Rows from block 4, named by matrix and row number. Each number is 128 + 24 x the weight over its row's rms, rounded and kept within 0 to 255. All counts start at 0. Numbers have three digits each. After the name is the row's rms in percent of the matrix's.
# convs0: expand 3x3 conv (model.blocks.4.convs.0.weight, 256x64x3x3), inputs 26-38, a 3x3 kernel for each
convs0.106 091:129107114160161128160137130073097158110130146132108150128113138078129132166131116105138128146139152085134079114170108127113177195158102112137108186146119093121106169121141145145112139133118100108121113132101117113105228152120110128069106126094133112146149123072135107119134134117124083165136143147163145113086124146168105185177122126133140078142126126
convs0.107 093:100118152108148103126153133115077118111183091169112122118139121104106172101048170082130150142104109124131065075103160101139104109110146132146128116114150143121069108151123107138127101135128133114127125127125126137113142142094100147112110117173159139101123114133106081152140105092091138105157126153074094161144133126157109093109132100121129117167120117
convs0.108 093:133128119115119180117154158190135126115115159116124119110152161153156126116124146147112087087119167120146092118146144163129123105153140138112079121074147122133104119148108128114159132122131132155112153118171115176114161114107137082146111120167138173099121132146097155112141136139138132116114118148145121146198133140099123083103113124111182087064130115
convs0.109 101:139124114139157107113157142111128114163079112087136131138100174135130091133105128141123110125135149130156085162152110133121110112120094100173164191113101081113104111185146149142129106083126155115089123126137165142139130120111131146123137146107091102132104093068153158094135138137111148095155140157195139102062160154190129152128124108125127132083109104
convs0.110 083:123125096117118145131158117145124110128146116143136171151118085104153112090148128128114118091137128144128175148150113143147159138171123080095098096163128142131175129156124080109158119139108138155143139106132122125171111143162129166127147165128173145161171089112140152117177119127131099136110173127093172088125126138171131121113144110161107087108129112
convs0.111 090:145106141099141134129099159109121145171127105140147100120085119121108113120129133131164182150152108120122131120136099104165131118132165165136146111097137110159126080147095144119135088149138131128080094105103120139165057081094164114144158148169139145148091191178117083186105145141154135105141111150123145147147130129122136098167089134121111162154105137
convs0.112 105:145158145208111108137108132126112150097155126105108099161116129149136100111099145127130138162131098145100118163117126166131139166129109161137140075144123123145105176122149141128129123136101119126158131120125092093106168107136127130072135118138134103135125070166141119146173112109135149141110146140103128113088189093132143092123125086136136071126073124
convs0.113 082:077115117121138121103116121114146084145099145114123127126109148113108137109103155114152115176122124104141098126094135119146111141175129148111118157149161120138126095114161116125156132147114116142133136156138158130152164124130118128088106121120136128111130139154159130200139139142154130090119126156103143118127112156134165106145134151136133136165130128
convs0.114 089:080082128160075149130131125088063070134152100146158124123092113118142132145146121103164141143164136121186151134105135112090099153179115101144080132140148167164152154126114176094117131160134130132103133152125102106146114088115148111163099135124090116117156062137097103097135132177112154139126127135119079177092120179146133123130127165115136089112079142
convs0.115 090:130147145121118091140113145116148160113132112120103160136151152161092136095110125164145116134148127099175112108093150156098110113111167073083133115114135151130128127151131158112149113148114119130139115114138190145105147119106165093160161141168118121154143057115124137136120119171111119085123149165151110119082145159139123134120125134078151122110093144
convs0.116 099:152192115119089111118100130144102115154121074152146121079161150121179125165130153113088127140124124152126138130112092137113118120128105147177145179156097156133103170111082133081047126115152098119129107156121126150111135135142133130081123114145182151113138126146128154111116122153150140138081128146142134113100116141149143121131148133160090149112100139
convs0.117 094:125161138169152105126122080103111133146118119158116140120123106125140153132125131095146128095153124106143134161114127114125139184143075117156105134153151134159103123093170095171105148125118128133088112153146131124122144171160144127153105135097146088098135118152135143103063156086162111151113124095131124125099153119105142137145107128098128141095130133
convs0.118 092:153097114150115078139142166108186155124156105166091168164095125146156108174096139116144130163144147145164121095119115129108150127104159117133146119090125140156103154124123098171147153104097125132125148148104197128152095132085103091114149106150146152131123159109151145146137106080145139127135134130155097103130127126163140141139093138089155095166089145
convs0.119 100:095106115116147141168152111125091126128126124128134136068100084071117117143118163137132113168148174097124114129113094138129188160149146151157152094106129097183120144159136113130127085136119120124152143156141121148104099166179070118124125124088176155108158196151109121112131110131087067118115115099105132142116126162116134133152170131128122157139127120
convs0.120 107:134106160106139123121089132138082146114144102127134098150102103133087165073160096162111110138117151092137113140134126137076113121130102145129177115123156081149112101123133132135121117119144106111132082112124122104088094159146118153092103113121123094136124169114087126098141137107156117141112101099147147126118121119151136143141160165107131110148140091
convs0.121 108:165137127116142101125145163117145152151143103125108093123149153102055144123120121138087145139120120101162129138131116143129127125091103108119148120104111133170137148159128170130134132119089118099144141130124121121156167066135192155117099157123138113123159137071157134112165113147172176118142158154133134125089136165098121100073081162109123111156137097
convs0.122 116:146061089139120123149110140168137124129112107120070117128120133141092136118168133095095143095116161134086117114095102138123153123169139102130090112133135142157148098134125116064163106155135096081136124120128161112137112157086135147119152158131094108126158126110095106132130122120130111149146108149110136099124140139139133126161118091124150121151137115
convs0.123 112:120127133132138110187099158120151112110159126134131154109122166110121151135133107114129130111121153161106163177122143113155135108166170145114123108150136110225099135094149139103118121163125161165125132162126090137099110137133161142078160088142120171142171126108140083128113159144144134113133131088125170151129132088083175108119167143108127110119152119
convs0.124 080:116119153089140144116126121133124139140125178144106112157109111148131107122171095090124154097148114126086135182136143114114108090130098117164104164112163082093147116125125118133145151141120143129194113101114096153102130138133098188099163120170110161118109124150116157148107120123153101124133142106157109139109087095088134082119154144109139116132153153
convs0.125 080:144134173131159123131140083145135124133105082173150125132158108125155141129124145137161136133180125134141128138128131115129141116137119122159162128122137181152088133151167158170145125115105089157122148129145111102130062126112108179158129115160153127187080109152129149134127142122113118105119120159119142126125121101128081109097170106104141152156096101
convs0.126 103:138131147134110125114145115137148129176101164134129126109120120136135129119108154156140116101167112132148120104156121138115114137137126105166141150103110143090136111127115155058137134119135142099140108165190154122132133109101137144102133100147151128158114114063145220086146134123134130138100103152184142132089131139170107104163120114124093143096131102
convs0.127 082:158144172072140145148186105117129092144115121107115119102116154113074181189115127114172108166147132139109109122136123127119113137145071115121147160135102167148111146158107117084099126164116110134145155180194122130137117094156193112141149106099108117107130149098111126130126151094133158139156163097133119146183112106150128140117130148125113150158114102
convs0.128 102:166083121121095130126152139083155115142102176158112127150189127146139097136076147073130157113136118160134111093127131090185115169108107092120140127146114186109122144070118106126146102149143146140122138128088116129119130111118128119152116152134163114144122079184137126140157118106090126131125126090159140163082151118141116113086117095113123125091118134
convs0.129 098:121118138145145074090155151152124103114164151149163113117115140143133167160142139124132159106180106120095147128129125103114091139188104135161115140120163094114162158125144105115104150162110111119158165135151135159078115126162092157109134106141112122169152145105161137119133155113137083143134120088156116139131137133149142118131128111163119135059160165
convs0.130 089:106128101132106152127125139135125149148142119149129142137132127127091187148175115122119116133102142113134128127153077166126156139105107109131136117149166120128084110146152143145084149131129117175123112139135090063159148099163155108117106127140075135113118125124122090163139149137140134127077111120125128114155093115147136129166118154096147041165086091